{
  "horizontal_flip": true,
  "targets": ["colour"],
  "arch": "repvgg",
  "warmup_steps": 1050,
  "weight_decay": 0.3
}
Rows from block 14, named by matrix and row number. Each number is 128 + 32 x the weight over its row's rms, rounded and kept within 0 to 255. All counts start at 0. After the name is the row's rms in percent of the matrix's.
# c3: 3x3 conv (model.blocks.14.c3.weight, 320x320x3x3), inputs 270-279, a 3x3 kernel for each
c3.71 097 [169 155 177  99 116  82 104  80 104 141 155 160 189 155 144 197 136 137  71  87 137  80 110 116 182 176 118  78 149 153  95  96 102 100 114 145  98  79 118 151  95  92 147 115 139 150 124 124 123  91  87 137 149  84 130 104  94  88  94 145 139 131 188  83 133 157 101 114 145 151 140 128 138 137 177 138 126 139 117 119  94 121  61  82  65  83 147 132 160 214]
c3.72 101 [180 153 124 102  63  98 144  88  78 125 101  75 163 149 194 175 161 154 181 224 200 143 159 154  87 137 194 134 111 175 112 140 169 166 106  66 160 165 177 125 109 170 156 178 108 169 197 161 158 165 225 158 152 137 151  82 150 134 167 232 153 159 189 113  90 170  80 114 142  70 160 182 117 126 153 160 102 129 119  76 101 141 151 186 100  67  77 105 109  84]
c3.73 105 [121 172 164 125 124 136  99  90 113  97 190 128  75  69 102  71 127 185 111 139  99 132 109  96  60  53  40 127 128 148  95 171 199 124 195 190 147  56  36  84  60 136 145 169 197 128 118 108 209 182 138 193 181 194 150 135 140 128 114 126 171 171 145 142 165 100 118 142  96 113 175 145 136 136 136 151 124 109 193 178 147  92 101 136 127 150 145 187 121 142]
c3.74 098 [166 166 151 161 159 131 132 181 142 118  76 113 139 116 107 139 137 104 129 117 131 119 103 132 156 172  99 156 150  79 148 115  86 150 103 153 130 165  87 165 133 140  70 112 148 138 145 136  98 124  88  89  51 103  82 108  71 105  72  61  75 127  98 112  37  88  75 116 169 119 100 114 123 139 116  92 117 149 109 142 127 111 117 137 128 145 172 100 124 144]
c3.75 105 [128 128 155 173 129 143 151 120  91 175 182 143 153 116  88  78 141 102 143 155 157 135 186 191 109 154 152 132 138 133 141 156  82 130 167  63  69 135 162  73 110 156 103 143 146 148 137  74 134 135 103 234 148 148  94  89  97 153 152 114 185 107 100 108  87 147 113 112 181 143 147 127 131 138 139  78 140 148 227 195 106 114  84 112 100  80 136 153 131 153]
c3.76 098 [ 92 182 194 153 164 153 128 158 120 116 146 161 211 151 147 203 116 128 110 136 183  97 123  93 127  85  79 146 155 149 129 148 161  96 161 172 120 161 141 158 173 127  61 105 100 174 139 129  92 132 123  82  67  72  84 135 136  82 124 145 164 155 153 162 164 134 108 134 181 129 147 135 143 149 125 135 132 121 120 122 116 151 125 160 122 181 173  70  58 109]
c3.77 103 [ 86 105 129 110 105  91  92 103 146  88 121 108 138 111  67 124 130 107 184 157 184 141 136 145 100  87  84 128  92 101 129 130  68 152 139  92 124 156 150 111 160 157 110  74  90 122 130 105  52 109  85  98  94 125 165 103 151 140 114 148 117 180  74 151 155 146 175 102 146 135 107 106 125 143 139 119  84 147 159 164 155 106  65 120  77 100  97  63 132 105]
c3.78 100 [158 144 166 144 174 134  82 104 108  99  86 142 107 118 157 157 143 122 139  98  54 133  84 108 172 179 154 114 101 159 134 142 133 123 106 104 104 127 151  79  93 167 121 190 118 134  44  63  95  92 109 105 125 127 109  88  98 119 113 119  64 113  93 131 121 115 127 132 137 104 124 112 132 172 156  95 136 160 140 115  91  79  91 145  78  53 155 118  91 126]
c3.79 098 [ 89 158 142 130 132  95 133 171 158 138 115 126 188 138  94 145 140  87 120 148  86 149 120 101 143 131 186 139 133 113 132 133 115 116 140  94 104 134  61 127 102 142 171 132 175 152 141 167 129 128  96 123 112 137 138 125 131 140 153 110 158  97 117 140  92 122 116 105 122 133 106  69 115  91  84 112 127 118 111 168 188  70  56  72  79 117 119 140 142 105]
c3.80 090 [181 180 162 111 102 117 122 111  92 159 127 143 122  48 116 150 135 173 148 139 135 108 122 114 110 100  64 155 112 106 157 116 160 170 133 161 113 138 110 110 128 135  95 104 175 107  79 127 101 102 141 158  84 130 130  87 152 130 115 132 138 159 111 115 102 153 155 122 153 159 115 140 121 107 119 145 116  44 132 175 157  88 129 123  88 139 168 122 137 141]
c3.81 096 [130 108 116 156 158 115 142 150 110  92 152 157 134 146 151  44  91  92 156 128 113 127  98 116 138 129 157 126 146 149 152 163 129 136 128 155  82 128 166 127 142 101 140 163 165 141 217 152  82 137 141 115 109 129 195 149 158 135 131 191 102 172 194 109  79 102 103 112 104 108 134 172 113  97 136 113  53  99 131 118 121 196 188 144 167 163 122 148 156  96]
c3.82 110 [122 129 118 145 114 123  97 154 118  83  78 116  80  84 138 181 143 191 111 124 155 150 128  97 111 108  80  60 151 167  89 127 183 125 136 181 126 120 112 172 111  67 127  97 124  93 111 133 143 140 160 171 169 117 105 150 163 148 107 155 111  92 167 165 172 151 159 139 153 158 174 119 189 170 131 129 113 138 116 118 157  52 171 170  92 153 117 162 165  57]
c3.83 105 [123 116 137 146 125 180 146 139 125 127 151 182  86 151 131  85 153  95 171 156 149 142 151 132 127  89 133 165 150 124 141 130 145 151 116 141 137 148 110 160 156 116 174 135 137 144 108 123  82 111 111  98 126 126 108 137 106 191 150 123 126 111  68  86 104 153 156 127 141 150 116 116 118  89  84 127 155 101  99 123 128 138 131  81 133 134 128 117 118  88]
c3.84 092 [199 177 167 113 127 116  26  15  65 164 148 187 103  92  96 135 147 149 140 137 131 134 138 115  71  84  99 141  77  92 144 109  93 142 136 161 120 104  74 141 166 128 122 158 118  77  86 120 111 121 131 118 137 135 139 138 177 144 134 176 120 124 192 116 120 137 131 129 173 151 150 168  64 111 141  88  85 109 166 164 120  27  54  35  61  70 120 129 155 142]
c3.85 095 [ 78  72  59 120 147 161 150 158 136 102 106  76 105  85 109  71  91 152 142 152 124 156 159 149 139 119 127 141  92 108 139 103 148 142 131 144 141 109 100 136 115 104 172 158 114 185 125 130 146 158  80 206 177 115 131 153 119  63 124 137  73  86 102 118 160 164 106 195 120 105 155 122  88 129 135  85  97  90 136  97 123 166 154 166 117 150 160  82 171 168]
c3.86 099 [135 127 164  98 122 173 111 129 169 177 162 149 165 115  77 141  63 119 141 117 130 163 113 102 174 145 117 117  69 104 133 101 125 144 174 131 109  74 119 137  90  83 130 144 174 181 173 199 194 134  63 196 142  53 143 129 183 145 143 118 123 132 108 168 154 133 164 125  80  88 115  81  92 105 137 106 123 137 125 114 156  55  66 147 105 120 172 134 142 179]
c3.87 099 [128 140 140 151 145 166 143 134 125 160 144 176 172 106 149 109 112 114  68 135 123 118 101 122  63  60  45 119 113 127  93 100 139 114 161 155 177 168  98 165 151  88  58 131 140 192 113 158 113 106 139 112 104 153 113 137 183 156 116 164 181 206 205 118 164 167  87 123 144  97  93  99 150 128  85 140 117 114 127 146 176 157 135 151 134 118  97  55  60  13]
c3.88 095 [126 143 176 169 124  93 147 139 132 141 136 126 153 112 162 133  59  97 117 159 125  61 120 156 103 103 141 124 155 148 138 121 158 125 108  99  81 113 168 146  82 130 128 126 125 112 115 142 152 127 145 105 127  52 111 107  53  61  84 102 157  79  70 163 161 140 133 111  73  94 110 103 138 108 157 186 153  93 132 140 103 102 102 138 132 126  98 114 111 124]
c3.89 105 [132 121  95 138 123 152 134 143 147 108 133 206 135 151 176 152 115 107 122 129 152 124 143 117 161 151  95 119 137 129  98 117  77  57  65  94 131 119 148 120 140 109  80  56 103 104 135 166  55 116 141  94  44  68 147 170 167 119 167 114 145 141 163 154 112 157 126  94 104  52  89 104 121 113 127 147 130 119 143 165 162 155 146 173 100 101 159 113  76 117]
c3.90 108 [ 88  61  85 140 163 111 196 172 145 141 122 150 108 141  86 123 128 190 130  84  71 150 123 112 159 179 153 133 132 123 131 184 186 126 196 170  99 146 128  93  87 143 137 121 165 151 109 102 133 111 133 144 178 232 188 181 158 143 131 129  94 121 115 178 164 100 165 153 135 147 129  94 153 171 146  90 103  65  99 132 139 107 116 116  99 148 120  80 145  99]
c3.91 094 [164 144 172 171 153 134 143 151 182 107 158 168 128  89  92 135  74 128 100 133 101  87 104  73  54  96 140 168 153  95 139  95 159  86 130 108 168 135 109 163 132 146 153 149 131  74 129 147 123 123 119 121 162 109 159 145 118 137 121 120  84 111 109  63 116 137  91 148 109  99 111 101 132 137 174 176 164 175 160 162 135 128 109 149 121 164  98 132 158 165]
c3.92 105 [141 167 150  96 140 143  80 105 125 170 158 130 123  48  88  68  67 126 122 115 121 102 100  98 153 120  57  90  89 102  89 107 138  69 158 169 120  88  77 121 125  78 166 123 168 105 132  99  95 110 136 160  92 196 163 102 134 183 152 155 168 166 144 186 183 136 161 156  85  92 132  97 134 155 125 101 106 101 159 165 125 139 166 139 132 160 149 166 167 172]
c3.93 103 [101 115 116  89 110 107 106  83  88 143 207 166 106 135 125  78  97 120 153 160 137 146 141  97  69  61  78  98  63  44  46  83  69 119 150 189 160 134 109 173  63  86 134  99 171 146  95 104 135  90  92 142 134 117 160 134 146 137 109 165 143 109 127 110  95 102 111 148 104  96 152 100 131 182 170 152 129 106 174 143 109 169 171  78 164 165  81 188 129 164]
c3.94 103 [151 157 125 163 151 152 103  99 115  91 100 130 116 129 118 103 149 119 142  96 192 132 112 151 136 109 141  94 165 153 121 159 156 110 135 132 109  26 128  99 141 118 165 124 150 138 139 157  94 109 202  74 108 164  41 111 130 110  73  91 149  65  79 100 113 147  98  92  92 130 103  90 103 139  97 135 116 134 105 129 126 163 121 146 153 104 156 180 116  95]
c3.95 109 [ 89  70 100 152 154 156 115 118 121 139 137 163 152 107  94 137  73  64 151 139 142 137 136 122 192 200 178 144 153 138 163 144 130 144 134 181 143 125 112 153 117 150 180 146 156  62  75 157 105  77 139  99 122 189 192 193  95 134 154 108 110  49  76 145 112 127 174 139 104 138 135 122 214 197 198 111 132 106 127 119 110 152 108 116 111  65 138 142 130 134]
c3.96 095 [151 147 145 137 104  89 111 137 144  28 131 118  42 168 147 117 169 121 145 169 209 132 125 152 117 144 171 110  79  93 116 105  79 133 139 111 144 141 108 159 100 116  70  89 115  87 182 149 107 105 126 124  84  98 158 161 164 116 160 112  95 136 148  79  53 122 120 114 114 104 108 134 177 124 132 107  86  60 119 150 112 157 156  86 146 117  67 104  62  90]
c3.97 104 [126 128 151 117 129 102 148 149 127 115 191 184 147 160 131 151 130 139 178 146 185 146 157 147 147 169 153  93 116 141 113 155  98  67 101 140  85 109 128 120 153 126  95 126 171 164 122 191 214 129 143 161 110  97 131 131  79 112 133  80  98 118 134 149 138 117 107 137 152 137 115 105 139 172 104 117 131  92  62 116 162 109  22  49 116 105 154  27  21  61]
c3.98 106 [146 164 151 139 146 125 107 100 123 133 135  56 172 150 136 108 162 114 247 255 247 140 166 157 179 171 191 114 138 114  99 132 126  98 123 137 101 132 125  81 117 165 110 118 135 114 198 182  68 127 149 117 140 118 133 199 151 106 128 116  95 150 131 114 164 206 102 154 174 104 111 143  95  70 117 135  97 123 124 131  90 131 118  83 103  93 121 136 143 143]
c3.99 102 [172 124 153 143 131 115 113 134 108  83  52  66 155  98 130 132 134 177 167 160 162 121  74  90 144 119 147  97 107 102  77 136 143  91 182  69 147  72 135 104 123 111 161 136  82 193 157 107 143 144 108 115 128 119  85  93  89 135 152 161 168 172 174 113 139 115  81 109  95  73  68 116 137 153 154 119 148 105  77  87 117 173 122  93 102  71  44 225  93  84]
c3.100 111 [106 135 179 160 173 146 130 123 140 137 158 130  99 122  90 104  88 104 106 102 116 123  92 106 124 155 176 157 114 158 128 150 169 131 164 178  85  93 140 110 120 123 112 143 163  68  86 149 112 126 138 170 168 199 110 123 101  81  98  83 189 148 190 137 140 135 106  86  93  94 125 159 101 125 141  96 101 121 154 108 148 128 134 182 115 131 177 151 147 153]
c3.101 110 [ 95 110 119 119 120 148 112 141 109  77 114 123 143 103  57  64  92 131 119 136 167 138 149 148 144 129  91 117 140 124 116 151 133 163 147 133 178 134 155 157 122 111 153 102 130 199 151 195 186 134 186 185 158 107 115 146  53  95 133  65 168 143  81  69 130 166 123 133 180  70  89  98 117 108  98 136 132 134 139 141 153 183 141 171 182 109 148 197 109 175]
c3.102 090 [134 115 154 106 107 156  97  60 103  55 159 137 128 113 146 112 139 126 152 168 190 131 161 211 113 103 171 146 124 133 126 104 114 129 135  86 134 196 178 141 138 171 121 148 143 147  97 110 145 158 175 155 186 191 172 116 125 110 124 109  88 115 124 120 119 103 139 100 145 126  87 104 119 107  95 173 137 117 150 123  93 138 153 140 166 175 139 158 137 149]
c3.103 102 [123 114  77 105 143 122 128 125 154 104  94 128 114 156 119 141 124  74 218 223 184  99 127 141 172 208 230 119 104  92 155 126  82 106 161  78 154 127  83  94  93  96 139 134 147 166  95 129 138  90 108  76  71 101 144 122 117 144  62 122 128 162  75 159 173 128 129 151 110 117 118 110 153 144 149  62 108  66 134 148 129 154 163 189 118  70  62 107 100  65]
c3.104 099 [ 57 116 103 102 137 143 104 129  87  93 115 180 132 163 165 103 150 156 100 142 184 175 152  95 106 125  45 122 108 107 134 121 147 169 136 149 149 125 131 132 100 111 139  80  97 119 106 116 105 131 154 117 114 154 136 111  88 122 126  96 132 147 150 133 131 102 140 183 180 152 149 186 143 191 140 109 158 121  79 115 101 141 189  83 109 162 119  14 124 115]
c3.105 102 [111 119 106 161 147 144 126 100 102 151  61  58 156  43 152 104 117 154 149 122 132 151 167 148  28 104  21  99 131 127 108 133 110 139 119 111 123  97 145 124 102  52 183 135  76 168 109  78  89 144 137 116 142 131 189 210 168 178 175 153 135 152 143 127 126 140 143 102 140 139 119 135 115 108  88 157 122 160  87  90 139  95  99 144  83  75 149 136 181 149]
c3.106 098 [166 139 141  79 110  95  91 105 114 121 129  86  62 114 121  60 118  57 185 164 167 131 134 137 140 134 128 116 150 161  71 153 173  52 114 125 121 141 155  82  92 150  76 108 114 152 103 173 129 109 144 119  97 126 146 138 199 118  94 155  97 156 155 131 178 158 160 166 135 113 104 160 154 130 167 125 135 160 139 138 134 172 126  99 157 131 127 121  85  62]
c3.107 083 [129 137 112 110 118  64 151 187 172 166 143 169 188  89 141 103 105 164 114 115 139 150 156 150 154 125 142 159 160 176 143 135 144 130 102 101 127 145 181 187 167  80 142 105 105  58 120  91 131  97 102 130 144 121 152 182 104 147 128 103 168 129  95 111 127 119 140 144 121 149 135 129  95  89  57 144 113 176 118 141 106 129 161 134 123 176 156 149 177 133]